From a checkpoint of a small multi-label audio tagger: depths [12], widths [256].
Rows from block 9 of a small multi-label audio tagger, named by matrix and row number. Each number is 500 + 40 x the weight over its row's rms, rounded and kept within 0 to 999. All counts start at 0. Numbers have three digits each.
After each channel's rows are labels from the 100 clips, of 14848, where the channel reaches its highest value: "loudest band" is the band of the loudest frequency at the time of the peak. Only what is clearly more common there than usual is listed. The data: short pieces for a synthesised band: melody, chords, bass and drums. In brackets: how many of the 100.
# c30: last pointwise conv (model.blocks.9.c3.0.weight, 256x256x1), inputs 0-127

c30.195:467491454548454503571465514483489487486485479436548467496464481519490495452538555548427462486492502494545519485527482508474539564513529489508566558380507414536486502525525473431514491485490486443472589495539544462466474510539533489454500576551480452510519513552485365431461559491455520557497503481563586506559496477512436589526580494492572467542476516476537540434468544619566473547477
loudest band: 2000 to 4000 Hz (25)

c30.31:465595519521516471475518504524495530516434450556629476528526533424488476608497479512464532470509543517447413455448490484457465450543439494531476509567592522497449507507485468546446546496505501477479488503538501484528489483483539538457537520528514472525500488528513474509439484475522471559478459441510437540590544420544418509631459501478451568476555548531441478583540471481571502469537
loudest band: 250 to 500 Hz (52)

c30.60:524435504511508489481447568477471532504508508485505523543476500478478481548527539564436562525467438542533524485479496553477507512508424536402462519501587489514545495587471525446424506475469478482536449443595505403447470493461487486444484463423509538510466467442449540530531481470458500495500445556522397423469509531487460464594496509506456526480490408521484528428454541510513448471548
loudest band: 500 to 1000 Hz (39)

c30.197:538454541499531444528500463492609470535532511466522479521525453576497568595538512477542532522513510518462503572548474531560441479476511490521510501450459530540464470505483524503448435534400506445444456536442503492475476475454484466517425516475518634471465489523550580432467509475481558510507407627473478498513486446513541489454503517507470451562464498514480554515496577478450418559521
loudest band: 4000 to 8000 Hz (25)

c30.75:448520522422509462487538516465384482513455477587506484474506553497435528435510522485460659520514550486548488478502563508545526468525484495442484445668615504436496521568496539500543445516498507552523481481602510512474449505572514589514468511472500565559476407516496552491473493528472513501449522529509453477446455495468507494470471505550528533477536556549508502505552511492453502496541
loudest band: 250 to 500 Hz (72)

c30.224:482522481584490544505452561537583473495492494542470422447556476464503461466502548457518466487449520497504538541538543565501529468409523483573485554459533500508524483587508503533477464480492553549444586578468502528522530556457491567560448527498487477542514520503608486473555473443516544504457517449498500517513487424507558489457477541580542519503492502570502530469472508461563438431480
loudest band: 4000 to 8000 Hz (50)

c30.142:509509491558464472408428509449616509558578506535533487513496500535531474495488491501568565519434506491564527468510512585531427445428503537494477487454481500486500506540494578503439476465438504536490506437460490532546546524472535527483478516499447437585493491607560504529525494474562558514455512468549541629533521454563530506508503545505492522489450522510478511524445526550541487498530
loudest band: 4000 to 8000 Hz (48)

c30.84:471530575546499441492507444548417502550535472548453463490539476481431499423476513431435563504496580493468515438483577492515453517517452509472469470592635488428444482544479465542458536504487468499606430501503563495545500519447507594466474531549493547500492471532543517438548480537503498484439507530496473513480477464474528516476457511575482509461483503535477497507567471512495521480573
loudest band: 250 to 500 Hz (56)

c30.217:539481468474535515613446531502574485511579453567468526474508626501499611449467505543585445517521523495546509508477493476472392504543492511537524464494492496529491474505567523446469495531541499482463476511490480494533564499532489497518574467511508517464467443489433516509419536459518531507508515553453494518507537533517462481445468497480459495434463515447449424505544456454514444489462
loudest band: 1000 to 2000 Hz (28)

c30.51:533538416508497527529495509434470415526582521475467462517497550600527519460459489493523488556575543505469516510510422481540493570540487462510449556460523427526504485498473530490447500563490505533591466456485561504495474502498523506475474528525528557472467384466455500520499467520458513453562551563459603492515558568493507553468478484484500460525408509402537459481540527475516430475556
loudest band: 500 to 1000 Hz (36)